python train.py --model="audio frame classifier" --dataset="strings of digits, spoken by a formant synthesiser in many voices" --train_examples=39062 --gain_aug_db=6 --input="waveform_16khz" --num_classes=41 --output_stride=2 --arch="convnext" --norm="layernorm" --activation="swiglu" --mlp_ratio=2 --layer_scale_init=0.1 --dropout=0.05 --inner_norm=false --wave_strides=[5, 4, 4, 2] --subsampling=2 --layers=16 --width=384 --kernel_size=7 --init="kaiming_normal" --residual_init="none" --optimizer="adamw" --lr=0.0013 --beta1=0.9 --beta2=0.999 --eps=1e-08 --ema_decay=0.99 --steps=8000 --batch_size=128 --epochs=26.2 --lr_schedule="constant" --warmup_steps=160 --weight_decay=0.3
Rows from block 9 of a small audio frame classifier, named by matrix and row number. Rows with one number belong to one neuron. Each number is 50 + 10 x the weight over its row's rms, rounded and kept within 0 to 99. All counts start at 0. After the name is the row's rms in percent of the matrix's.
After each neuron's rows are labels from the 100 clips, of 14976, where the neuron reaches its largest size: "responds to" is what is common among them; "peak on" is the class under the peak. Only what is clearly more common there than usual is listed. The data: strings of digits, spoken by a formant synthesiser in many voices. In brackets: how many of the 100.
# gate: MLP gate (model.blocks.9.mlp.gate.weight, 768x384), inputs 275-329
# fc1: MLP up (model.blocks.9.mlp.fc1.weight, 768x384), inputs 275-329
# fc2: MLP down (model.blocks.9.mlp.fc2.weight, 384x768, transposed), outputs 275-329

gate.270 126:54 55 63 31 28 43 43 38 23 46 48 49 35 63 43 63 48 68 65 36 51 41 65 56 73 44 51 58 53 41 46 70 51 63 52 45 49 64 41 52 52 55 63 62 55 59 49 60 45 48 56 59 55 40 64
fc1.270 131:47 39 56 45 46 66 51 39 48 53 47 53 39 40 52 46 50 51 48 50 49 48 52 67 62 53 42 53 27 58 56 37 51 49 55 74 48 35 49 65 49 63 57 64 34 50 44 45 34 53 35 57 55 53 45
fc2.270 144:62 50 65 42 44 48 42 62 44 53 66 54 35 44 58 44 70 41 39 62 53 39 47 48 51 55 44 63 45 51 59 43 35 59 47 73 58 46 65 56 48 52 58 60 44 80 49 59 45 63 47 54 42 54 62
responds to: "three" (60); number of digits: 5 (42); first digit: three (27)
peak on: /i/ (45)

gate.2 104:50 33 49 29 42 54 55 52 78 58 47 61 40 54 46 50 59 47 49 49 54 63 40 75 51 47 65 64 60 42 61 34 47 60 43 53 61 49 43 42 45 65 52 27 35 60 58 56 57 52 58 53 51 48 49
fc1.2 094:31 48 64 40 35 46 53 42 41 65 65 30 19 40 59 49 59 54 53 31 43 58 47 33 59 53 55 59 55 43 51 51 52 45 40 82 62 44 47 68 54 57 52 55 58 46 80 57 50 42 48 50 61 62 50
fc2.2 101:42 77 54 64 47 61 53 62 64 42 61 64 41 55 41 71 58 48 42 57 55 57 44 52 54 49 57 55 50 30 63 40 75 51 42 78 52 40 39 58 47 25 28 53 50 55 50 56 59 48 48 66 50 46 58
responds to: "three" (100); last digit: three (90); reverberation (75); first digit: three (27)
peak on: /ɹ/ (62); /i/ (38)

gate.426 106:51 51 53 42 55 59 54 46 57 59 50 57 28 40 28 68 44 58 52 44 44 58 48 38 57 42 28 48 46 50 52 46 60 42 43 55 60 30 69 56 43 61 40 43 32 31 51 54 44 51 38 54 60 41 49
fc1.426 097:49 47 58 55 33 64 65 44 49 43 40 46 37 52 52 35 39 63 65 49 53 49 70 45 67 51 54 38 63 59 57 39 50 49 57 60 50 53 37 45 47 62 47 65 60 71 56 44 42 46 47 62 53 41 57
fc2.426 113:49 52 72 59 53 66 42 47 43 63 43 35 51 49 58 51 66 59 45 47 47 38 34 24 60 30 34 48 56 43 51 43 56 50 51 40 47 37 66 49 42 44 42 53 39 67 67 45 49 44 46 69 59 61 64
responds to: "two" (62); white noise (35); pink noise (32); last digit: two (29)
peak on: /u/ (36)

gate.200 083:43 47 47 34 46 43 61 44 67 40 53 64 52 66 36 51 58 49 27 42 49 55 65 68 45 56 51 59 37 52 65 27 50 70 49 40 53 33 49 51 48 60 55 50 42 53 63 50 26 49 42 56 54 77 53
fc1.200 094:23 59 49 70 55 48 40 53 42 61 49 61 62 36 40 54 37 38 29 55 51 38 52 40 47 49 61 28 43 48 50 53 52 38 49 58 38 62 51 50 60 32 44 63 43 43 50 46 54 46 45 42 60 32 57
fc2.200 076:50 49 49 49 60 33 69 56 58 39 43 62 59 40 49 60 69 70 68 56 39 40 55 37 37 57 65 40 40 59 49 56 44 55 44 59 63 50 51 63 50 51 52 54 48 45 50 40 54 50 45 48 38 53 56
responds to: "two" (58)
peak on: /u/ (45)

gate.651 067:55 73 65 68 51 53 50 43 59 48 61 53 68 39 41 46 63 39 64 48 47 49 39 57 51 36 50 36 39 57 63 46 51 57 53 47 56 63 49 42 44 34 50 50 59 32 66 48 65 51 42 57 49 36 47
fc1.651 056:68 42 60 45 42 50 51 63 59 54 45 58 69 45 46 49 34 41 55 39 52 66 54 55 61 53 52 49 43 48 28 42 42 62 46 58 42 53 46 49 51 36 52 47 43 66 50 40 54 53 46 58 50 78 44
fc2.651 048:55 40 31 46 51 67 51 48 51 53 46 71 44 46 48 62 54 67 50 55 56 46 44 43 39 42 55 51 56 48 53 49 26 42 44 67 50 60 31 52 47 21 48 49 43 57 38 62 55 43 55 54 50 52 54
responds to: "eight" (90); last digit: eight (79); reverberation (70)
peak on: /eɪ/ (90)

gate.659 106:43 36 62 30 38 48 43 34 58 47 47 39 38 47 51 55 61 50 72 40 49 40 39 55 57 51 45 47 52 45 41 56 59 61 55 34 39 54 44 56 49 53 44 61 43 63 75 41 62 46 35 50 42 30 64
fc1.659 118:43 45 51 47 53 52 60 46 54 46 53 45 64 38 55 43 55 72 47 54 58 30 42 59 36 43 59 47 47 45 39 57 66 55 56 44 38 52 58 54 47 59 47 62 49 42 53 56 63 54 27 50 49 29 53
fc2.659 116:34 43 59 44 39 52 68 64 47 61 49 26 60 37 52 63 59 32 47 52 24 55 35 52 46 43 44 53 52 56 52 14 33 56 47 39 52 57 52 33 53 60 64 44 55 51 34 54 50 43 61 54 61 50 49
responds to: "four" (67); last digit: four (54)
peak on: /ɔ/ (50)

gate.584 101:47 44 47 58 35 53 55 33 49 38 49 45 39 44 46 64 42 59 57 61 56 53 51 56 40 31 56 42 48 43 61 55 62 53 46 44 39 48 65 38 40 54 46 42 49 52 61 59 41 50 39 57 52 25 49
fc1.584 106:55 38 62 48 72 46 47 70 49 58 57 48 48 54 55 47 65 54 28 40 53 51 48 45 59 57 45 48 51 50 34 40 37 58 55 60 60 58 39 49 55 35 56 54 38 59 22 37 50 54 50 44 71 75 48
fc2.584 094:61 46 44 56 60 68 25 21 52 42 51 67 56 42 38 43 57 61 43 45 35 44 35 31 43 38 72 43 43 46 41 61 36 53 44 48 56 51 42 55 51 53 50 54 51 55 68 54 51 51 36 51 59 48 71
responds to: "eight" (99); last digit: eight (90); reverberation (67); first digit: eight (35)
peak on: /eɪ/ (99)

gate.30 122:55 73 65 48 78 43 54 36 50 46 62 55 59 53 42 37 60 50 20 41 45 60 62 47 36 59 52 57 51 50 59 35 48 28 45 47 37 57 56 42 44 49 41 62 48 57 51 32 52 54 38 45 53 76 38
fc1.30 122:52 36 49 34 47 55 69 37 49 41 55 47 40 48 41 40 55 61 78 47 37 52 39 44 58 47 25 51 49 47 50 34 50 40 34 58 49 40 64 53 43 62 48 65 49 54 59 60 44 52 42 41 42 60 41
fc2.30 128:51 59 59 46 35 55 34 50 46 47 49 33 57 56 44 31 57 39 55 41 44 42 45 41 42 71 46 34 56 53 42 50 47 45 56 44 38 67 54 35 54 70 61 52 37 48 68 63 46 48 42 42 54 50 36
responds to: reverberation (98); "eight" (96); last digit: eight (48); first digit: eight (34)
peak on: /t/ (97)

gate.313 086:68 46 54 40 37 48 63 43 32 42 60 35 31 33 65 65 61 55 64 58 40 36 59 57 44 50 47 46 44 38 33 43 55 36 57 44 57 68 60 37 57 40 59 37 57 80 53 46 60 58 46 48 51 46 62
fc1.313 094:50 40 37 33 56 45 43 67 58 55 68 57 51 45 44 46 64 52 33 47 48 40 37 60 32 54 51 36 48 40 49 54 67 49 47 46 59 75 39 54 49 56 53 53 66 49 41 48 50 42 33 53 58 59 57
fc2.313 086:63 62 46 64 48 54 49 59 65 33 43 44 53 53 53 55 60 50 38 41 53 53 47 51 38 64 65 40 69 51 60 54 37 61 51 56 61 42 57 35 57 39 50 36 50 62 26 51 63 43 47 45 43 50 42
responds to: "four" (100); first digit: four (42); last digit: four (40)
peak on: /ɔ/ (60); /ɹ/ (39)

gate.404 106:60 61 55 68 66 54 48 51 58 42 47 37 56 52 48 36 50 51 43 33 38 50 55 43 54 51 42 43 46 72 44 42 58 53 48 55 52 43 44 48 66 45 37 42 53 43 51 45 45 44 53 60 59 67 59
fc1.404 109:35 40 21 46 45 59 47 53 44 59 43 51 42 56 40 28 65 32 50 45 45 43 50 47 58 55 33 35 54 44 45 39 53 48 49 45 50 61 44 58 57 71 50 57 43 42 71 34 51 50 53 34 57 46 50
fc2.404 116:49 57 47 53 33 55 52 63 52 35 44 54 28 73 60 55 44 50 44 60 53 38 58 56 39 47 60 39 50 56 58 51 54 55 62 47 84 54 42 53 43 42 48 61 41 55 60 41 57 56 33 45 53 45 62
responds to: "zero" (71); pink noise (36); first digit: zero (31)
peak on: /ɹ/ (64)

gate.318 083:34 52 39 37 72 44 86 56 46 38 55 54 59 56 45 75 39 56 38 39 49 63 44 52 43 37 70 58 50 53 48 38 49 59 56 49 49 37 47 34 50 64 65 47 48 43 68 65 48 51 38 66 67 38 45
fc1.318 087:61 47 57 73 48 56 58 42 67 46 59 59 45 48 52 38 27 46 49 56 45 57 37 59 67 49 50 53 59 56 31 55 44 48 50 44 41 61 44 33 52 50 49 33 59 56 46 65 51 53 44 61 48 63 41
fc2.318 064:50 46 19 50 52 48 43 68 76 45 46 50 54 65 46 51 44 61 43 49 53 65 46 54 40 25 38 47 46 47 47 52 53 49 45 33 46 59 47 54 43 37 39 49 67 69 47 43 59 50 51 40 64 48 29
responds to: "eight" (66); last digit: eight (48)
peak on: /eɪ/ (57)

gate.69 121:41 61 52 36 57 29 55 42 35 54 55 67 37 45 34 55 65 45 54 43 44 61 52 45 53 71 43 49 57 42 54 61 51 36 46 52 42 52 63 58 45 48 45 52 60 50 54 48 38 65 50 47 55 52 58
fc1.69 128:58 48 37 60 57 47 50 38 48 48 58 62 49 41 36 52 46 59 84 42 42 35 58 54 49 63 43 30 46 38 48 56 40 38 42 59 43 51 66 52 51 52 38 52 62 73 51 42 53 56 64 52 43 45 55
fc2.69 130:40 49 52 47 47 47 50 38 36 51 47 32 66 42 54 38 42 56 44 42 43 32 58 56 48 62 35 57 53 46 70 42 43 43 60 29 41 66 40 40 49 49 41 53 44 47 60 42 55 62 55 27 56 50 71
responds to: "two" (91); reverberation (79); last digit: two (62); first digit: two (38)
peak on: /u/ (90)

gate.489 085:49 49 60 57 60 48 57 43 79 54 57 55 47 45 48 33 37 55 44 49 44 42 70 67 48 52 39 63 65 52 60 28 46 69 49 44 50 57 48 38 51 32 56 60 48 71 47 49 58 52 47 66 57 62 61
fc1.489 080:71 51 60 67 42 48 65 55 56 48 50 43 48 58 42 37 42 37 64 43 53 41 77 64 59 58 45 44 33 61 81 53 54 50 45 33 46 50 42 27 53 42 49 50 44 46 45 55 42 54 54 50 50 54 54
fc2.489 070:50 55 49 49 52 52 46 26 59 51 57 41 48 41 38 44 47 58 30 48 54 44 50 55 21 47 55 37 66 55 58 60 57 53 46 16 57 67 71 50 34 49 55 49 40 45 56 47 62 49 48 49 62 53 54
responds to: "three" (93); last digit: three (75); voice: child-like voice (68); first digit: three (32)
peak on: /i/ (91)

gate.682 064:55 62 56 62 69 49 56 41 60 51 49 58 53 65 47 59 53 51 41 57 48 42 52 39 56 44 48 39 45 56 33 43 62 61 51 50 53 43 44 40 51 41 45 47 51 36 58 39 46 49 58 45 47 53 54
fc1.682 068:57 40 54 47 41 44 39 52 56 56 42 30 70 42 59 45 43 74 41 36 50 44 47 57 38 56 63 43 43 49 39 52 54 34 51 59 52 54 56 50 51 51 49 56 56 48 44 40 51 46 58 51 46 53 57
fc2.682 065:56 65 40 54 52 53 60 54 48 38 43 80 59 36 43 67 76 40 45 52 38 63 34 42 39 57 70 65 43 42 58 62 39 44 43 57 53 52 32 57 60 60 54 53 51 56 49 66 69 63 48 30 49 50 44
responds to: "eight" (93); first digit: eight (39); thin (high-pass) (34)
peak on: /eɪ/ (91)

gate.465 109:65 42 57 41 48 48 59 37 43 72 46 33 56 50 39 56 42 42 56 33 42 45 54 68 54 47 54 49 58 48 56 41 44 43 50 77 57 50 58 44 55 52 62 45 51 48 54 64 55 47 49 59 54 54 65
fc1.465 111:65 51 45 50 33 53 28 62 45 60 51 55 50 52 43 49 59 56 51 52 55 60 44 36 40 59 53 51 39 64 24 68 49 44 33 49 49 34 42 43 52 42 29 71 38 43 60 44 57 54 40 45 40 36 47
fc2.465 118:69 54 61 44 54 47 57 34 40 36 50 53 58 37 63 77 59 52 68 39 56 52 56 59 50 29 64 37 52 54 58 59 57 52 56 47 54 64 36 45 41 57 50 48 78 40 32 51 43 54 54 52 77 56 50
responds to: "zero" (81); reverberation (66); number of digits: 5 (42); first digit: zero (33)
peak on: /oʊ/ (63)

gate.148 082:51 38 61 33 52 41 62 38 66 45 40 59 35 38 51 39 56 53 61 45 48 37 69 44 59 51 34 47 59 54 41 18 49 52 39 73 41 50 59 41 59 58 40 43 48 56 53 47 40 53 61 48 49 41 43
fc1.148 089:50 52 62 29 34 50 59 63 57 54 48 49 45 45 56 45 59 44 61 48 28 28 48 53 53 44 58 49 45 41 30 53 48 63 52 49 47 53 62 46 42 52 34 41 49 52 39 47 63 44 41 52 61 43 63
fc2.148 088:57 61 49 85 55 65 55 45 45 58 45 49 54 30 55 54 51 60 51 58 40 46 48 51 42 71 63 44 58 51 51 56 36 44 63 34 31 38 59 42 67 48 43 46 33 45 33 35 47 56 68 43 40 49 70
responds to: "two" (100); voice: deep voice (56); first digit: two (48); last digit: two (34)
peak on: /u/ (100)

gate.333 111:44 60 61 16 39 59 63 51 52 53 62 43 51 51 59 56 60 43 69 43 47 57 46 65 43 49 50 59 65 53 45 33 50 43 51 63 55 31 54 46 60 54 62 45 52 45 52 58 58 46 42 49 53 43 52
fc1.333 105:28 56 66 23 46 53 63 52 43 39 52 47 55 62 53 53 58 40 68 45 50 50 41 62 52 55 38 74 31 64 60 70 51 46 59 26 58 62 48 46 56 38 43 67 56 65 29 50 40 54 54 59 61 51 50
fc2.333 122:44 37 42 57 50 49 45 48 52 87 51 34 46 50 45 70 15 59 55 55 64 52 56 59 53 43 37 59 58 55 41 60 54 55 52 36 40 49 49 50 40 65 50 48 68 56 53 51 45 45 49 48 33 51 52
responds to: "zero" (100); first digit: zero (53); number of digits: 5 (45)
peak on: /ɪ/ (100)

gate.378 104:61 57 67 42 61 48 57 54 55 35 44 42 52 60 46 63 40 67 68 47 48 73 35 36 44 57 47 46 48 61 47 44 43 51 62 45 69 44 51 53 42 32 58 35 53 49 51 55 50 48 66 48 56 59 43
fc1.378 103:42 48 43 55 52 53 49 51 54 60 47 66 37 45 41 57 35 40 53 55 44 52 49 42 61 47 47 52 46 30 44 66 43 32 42 46 41 52 67 43 47 63 57 39 58 47 70 36 55 53 36 41 41 38 43
fc2.378 111:42 42 69 58 38 58 48 64 68 20 49 40 49 57 45 65 49 66 62 63 54 42 50 73 60 49 49 37 45 47 57 33 52 42 70 52 65 52 50 40 65 36 53 59 43 51 60 26 45 61 33 39 48 45 50
responds to: "two" (71); muffled (low-pass) (64); first digit: two (41); white noise (39)
peak on: /t/ (66)

gate.641 086:38 39 44 57 44 49 62 66 39 40 58 43 30 58 46 46 60 60 34 64 49 51 61 47 64 50 58 61 55 52 63 72 50 51 47 45 50 45 57 39 48 58 41 44 52 39 47 61 42 57 61 49 57 36 53
fc1.641 074:38 39 40 53 32 58 47 51 54 51 49 59 47 47 56 43 58 54 32 61 60 25 52 44 54 52 55 49 46 41 44 43 37 51 56 48 50 49 53 58 52 73 44 65 53 35 49 44 62 53 50 40 49 61 44
fc2.641 061:66 57 59 43 61 53 47 38 51 47 55 75 59 28 44 42 61 44 48 53 52 19 33 48 62 44 51 55 46 51 58 47 44 51 51 47 50 49 54 50 41 58 60 51 40 61 79 53 51 51 54 47 64 51 74
responds to: "eight" (54); number of digits: 5 (44); first digit: eight (26)
peak on: silence (93)

gate.229 125:31 52 45 57 45 43 42 60 38 41 45 50 33 31 45 57 51 39 55 62 49 55 41 46 57 53 42 49 62 49 22 56 48 28 45 45 56 45 64 33 58 59 48 37 52 44 62 57 69 46 55 51 43 17 40
fc1.229 107:56 36 61 63 61 51 34 62 41 58 55 50 31 44 43 45 56 44 50 44 46 69 53 56 39 47 40 55 59 53 68 71 37 41 53 77 43 44 46 57 55 52 53 61 51 38 60 48 64 43 62 51 54 69 42
fc2.229 110:67 55 35 55 52 59 36 21 59 32 50 77 52 63 47 66 64 55 45 55 55 47 48 54 51 26 41 66 54 45 56 50 36 55 32 58 72 53 44 44 47 48 53 49 56 35 53 54 62 60 73 59 60 47 52
responds to: "eight" (99); last digit: eight (79); first digit: eight (33)
peak on: /eɪ/ (99)

gate.415 055:46 55 54 18 38 45 56 42 36 53 44 49 49 42 49 57 46 35 18 44 52 49 48 52 35 39 53 53 31 51 44 31 55 55 51 66 51 51 52 57 54 36 51 34 44 51 65 45 47 47 44 57 46 46 54
fc1.415 050:52 53 22 50 25 44 49 46 46 49 50 38 47 42 48 73 36 41 10 72 46 74 46 41 27 46 57 52 24 43 54 70 52 43 50 40 55 45 43 46 52 60 47 49 45 58 54 78 42 47 60 50 50 55 47
fc2.415 040:51 57 49 51 59 46 52 48 42 39 49 64 46 39 48 47 36 51 57 53 51 59 56 52 41 38 56 61 50 49 47 54 41 52 46 49 67 44 43 61 64 78 63 48 49 69 80 45 44 56 52 31 60 48 45
responds to: "five" (71); first digit: five (26); last digit: zero (26)
peak on: /aɪ/ (63)

gate.454 140:55 52 41 34 36 48 38 52 51 63 55 56 44 42 63 36 31 40 50 55 57 40 50 42 58 46 54 40 62 54 65 43 51 54 61 54 57 64 53 60 43 37 32 43 64 36 53 51 57 67 45 49 52 38 58
fc1.454 123:57 56 40 49 42 40 44 42 55 30 60 59 56 49 65 54 68 60 68 51 52 40 45 69 51 26 55 48 56 49 52 66 39 49 51 57 35 51 37 26 57 51 55 49 41 40 15 60 57 39 52 53 36 44 43
fc2.454 143:59 51 61 40 54 57 33 27 64 54 44 58 48 46 37 44 49 46 51 51 43 32 20 42 51 57 50 52 54 38 65 42 49 46 37 53 39 48 48 53 44 67 58 57 49 72 56 76 53 61 58 55 68 48 58
responds to: "eight" (94); first digit: eight (64)
peak on: silence (80)

gate.529 122:26 49 32 51 64 64 54 43 73 46 53 61 52 42 51 36 33 54 61 49 50 47 46 59 45 48 47 56 36 48 42 51 41 37 60 61 58 40 59 46 46 67 37 59 47 47 56 60 51 51 45 46 41 52 53
fc1.529 125:48 44 46 51 50 51 75 67 64 40 64 62 43 49 60 46 62 49 57 56 40 41 39 51 51 43 50 61 49 49 48 52 35 49 42 30 57 62 61 39 48 53 54 55 48 60 26 56 47 41 50 52 54 36 43
fc2.529 129:59 60 55 57 56 62 47 63 39 60 51 34 32 41 52 36 44 66 48 50 42 35 46 39 52 66 44 57 49 65 45 45 35 51 59 24 20 59 77 56 51 66 40 45 41 44 52 29 42 64 52 46 52 45 48
responds to: "two" (100); first digit: two (69); last digit: eight (26)
peak on: /u/ (100)

gate.713 133:44 65 51 48 69 45 53 42 55 51 67 65 42 57 38 52 40 38 46 47 60 35 62 45 54 47 53 47 52 50 77 45 52 55 63 46 39 44 38 44 40 47 37 77 72 62 37 50 37 57 49 54 49 48 37
fc1.713 129:44 40 52 58 30 49 54 58 49 60 55 54 42 52 38 49 32 28 53 25 47 41 39 47 49 69 46 43 26 39 47 51 52 45 46 91 44 50 46 58 55 52 24 50 54 43 46 27 43 49 58 42 53 57 47
fc2.713 136:53 60 41 59 48 57 72 50 51 51 42 46 40 47 40 61 48 51 62 55 41 71 58 26 46 32 64 54 54 40 38 56 64 51 50 70 46 56 50 59 52 28 60 52 53 45 58 69 63 44 33 49 49 50 54
responds to: reverberation (72); pink noise (30)
peak on: /s/ (60)

gate.10 063:41 42 41 42 49 48 44 61 71 47 56 59 35 48 47 45 57 33 36 39 43 51 48 52 57 58 45 45 55 43 51 64 54 62 52 48 48 52 53 73 52 54 44 39 48 35 63 54 59 52 49 51 49 64 56
fc1.10 056:36 38 54 50 31 53 57 44 25 53 54 43 27 55 55 41 59 47 85 43 49 45 38 47 39 43 27 36 31 54 63 45 44 47 48 82 52 68 54 49 55 70 55 45 51 73 72 30 68 45 59 41 60 39 45
fc2.10 039:63 53 59 53 44 53 49 03 48 51 58 88 52 46 47 56 53 49 55 46 59 50 55 63 16 36 52 57 57 48 49 47 51 48 47 81 58 43 36 54 37 47 62 52 52 34 54 53 51 50 64 51 31 50 67
responds to: "three" (89); last digit: three (76); first digit: three (34)
peak on: /ɹ/ (89)

gate.440 096:38 47 63 54 50 38 58 37 63 44 50 46 61 39 44 48 49 42 42 45 52 56 50 44 37 50 37 51 56 48 51 34 49 55 36 64 48 57 54 34 52 46 59 63 59 60 65 56 47 56 68 57 58 50 54
fc1.440 103:45 40 54 47 40 56 50 44 65 60 62 65 58 63 49 44 62 65 61 55 43 50 49 42 43 70 72 62 41 41 42 46 58 49 46 57 41 52 49 39 49 39 58 64 58 61 35 43 59 46 42 51 45 34 53
fc2.440 090:44 50 66 45 34 59 51 39 38 54 38 46 64 58 51 76 47 68 58 45 42 52 49 50 46 56 39 54 62 37 48 46 50 52 55 16 51 40 51 41 47 56 44 44 40 34 35 64 60 58 46 56 36 44 54
responds to: "zero" (100); first digit: zero (51); number of digits: 5 (51)
peak on: /ɪ/ (99)

gate.137 113:42 31 42 22 36 35 46 49 47 55 52 46 45 55 58 48 45 51 55 55 25 54 43 66 37 50 36 57 40 45 39 32 49 40 40 46 50 53 65 48 64 59 70 38 60 53 42 52 70 60 35 43 57 40 55
fc1.137 112:52 56 70 49 51 47 49 30 43 42 30 37 66 46 47 32 31 40 55 45 51 48 61 52 58 36 37 63 37 52 52 58 58 59 42 40 69 64 50 44 48 47 45 49 62 60 63 58 59 48 49 48 59 44 49
fc2.137 125:32 41 54 63 55 61 47 42 65 56 49 37 50 24 55 55 40 48 72 53 62 49 59 37 66 45 37 68 49 49 67 46 45 44 41 45 48 45 59 54 48 36 40 51 50 57 53 43 47 49 38 59 46 50 53
responds to: "four" (98); last digit: four (57); first digit: four (35); thin (high-pass) (31)
peak on: /ɔ/ (96)

gate.559 089:52 64 48 52 37 46 58 51 57 64 51 47 53 52 53 64 23 52 49 46 46 52 53 56 51 64 48 49 30 62 39 48 56 39 51 41 49 53 46 57 58 46 52 41 40 44 49 48 35 61 53 52 52 46 66
fc1.559 094:51 25 49 61 71 48 57 43 46 51 43 46 41 63 28 61 50 58 41 52 44 48 63 40 40 46 42 36 49 48 48 60 36 37 57 50 39 49 57 59 36 50 49 53 37 42 62 55 67 45 40 51 64 34 41
fc2.559 091:59 63 45 57 49 40 69 51 60 24 41 44 62 66 44 40 60 58 60 60 49 55 56 63 54 63 57 47 66 38 45 61 40 53 51 62 64 53 57 36 85 57 59 54 59 31 59 58 40 71 34 30 55 48 45
responds to: "zero" (97); reverberation (68); number of digits: 5 (45); first digit: zero (26)
peak on: /ɪ/ (96)

gate.596 067:51 52 56 63 47 49 56 39 63 36 62 60 49 56 37 46 38 42 66 50 47 51 70 44 33 47 53 37 52 39 33 40 50 33 47 57 54 36 64 56 60 51 42 57 58 43 54 37 35 47 41 51 48 59 72
fc1.596 061:50 44 41 56 61 46 54 31 52 44 54 47 37 53 50 40 79 56 60 58 45 30 34 41 44 35 34 48 54 43 37 56 49 38 52 31 64 44 51 57 53 53 54 48 52 70 44 48 50 50 67 45 52 17 49
fc2.596 063:48 65 69 43 51 37 52 50 44 50 55 39 46 43 48 62 52 85 44 48 45 38 48 67 63 54 36 39 36 55 49 51 55 56 55 53 43 64 66 47 56 56 51 42 40 49 47 53 43 45 46 56 57 53 58
responds to: "zero" (81); reverberation (81); last digit: zero (72); first digit: zero (28)
peak on: /ɹ/ (49); /ɪ/ (26)

gate.482 105:57 52 30 56 58 57 54 42 47 63 41 48 46 48 59 54 54 68 55 45 46 74 53 42 44 44 39 52 49 44 42 37 59 46 58 47 48 44 71 55 50 61 61 56 45 31 45 50 49 66 45 53 58 70 67
fc1.482 099:46 45 61 22 37 46 58 67 57 32 48 53 53 36 55 73 42 41 60 48 61 50 25 61 48 60 60 56 61 62 44 43 46 65 36 49 46 42 51 37 51 47 47 44 30 42 72 51 44 37 51 54 69 36 53
fc2.482 095:54 49 47 46 45 41 37 57 68 47 60 46 38 58 49 25 45 61 55 43 54 60 55 42 78 38 55 57 30 50 66 50 39 55 50 46 51 60 62 48 33 46 49 47 58 26 56 51 40 53 64 54 62 47 58
responds to: "five" (90); first digit: five (45); number of digits: 5 (40)
peak on: /v/ (74)

gate.676 050:47 55 71 63 39 52 44 49 42 57 47 45 43 46 47 68 44 50 46 54 50 47 50 41 38 61 65 52 28 41 50 43 48 48 45 67 52 52 57 62 54 21 50 61 54 45 71 31 47 52 49 42 47 41 55
fc1.676 045:53 62 48 43 56 48 40 54 39 42 49 68 49 62 46 39 44 38 67 44 48 40 55 45 48 45 47 51 64 52 79 54 37 55 49 53 56 48 41 39 53 48 44 55 54 59 79 51 57 49 49 49 56 65 49
fc2.676 043:41 41 40 36 53 56 41 46 36 36 53 43 35 47 54 66 52 48 57 48 45 55 23 59 65 31 49 36 43 51 50 50 75 47 45 36 49 55 43 49 46 46 49 50 47 42 52 50 42 48 35 53 52 47 49
responds to: reverberation (85); "four" (75); last digit: four (30); first digit: four (26)
peak on: /ɔ/ (65)

gate.547 106:45 47 49 61 45 52 65 39 44 58 46 66 47 37 53 51 44 58 41 51 53 55 67 44 47 39 54 46 51 49 52 59 71 59 50 46 51 63 45 59 57 48 37 48 56 54 57 59 61 61 58 51 83 47 63
fc1.547 118:64 38 44 74 49 46 47 30 47 61 50 50 30 66 41 52 47 44 53 47 46 62 63 54 40 35 60 52 63 58 53 60 46 56 53 42 45 53 56 48 42 47 42 53 58 62 69 52 54 59 70 56 51 47 50
fc2.547 108:55 62 59 49 47 65 54 70 25 58 72 44 50 52 50 56 48 48 31 48 54 45 44 41 50 84 48 52 57 50 65 41 40 57 52 56 42 46 54 45 58 41 53 46 28 51 53 51 59 39 59 52 47 50 72
responds to: "zero" (100); last digit: zero (88)
peak on: /oʊ/ (100)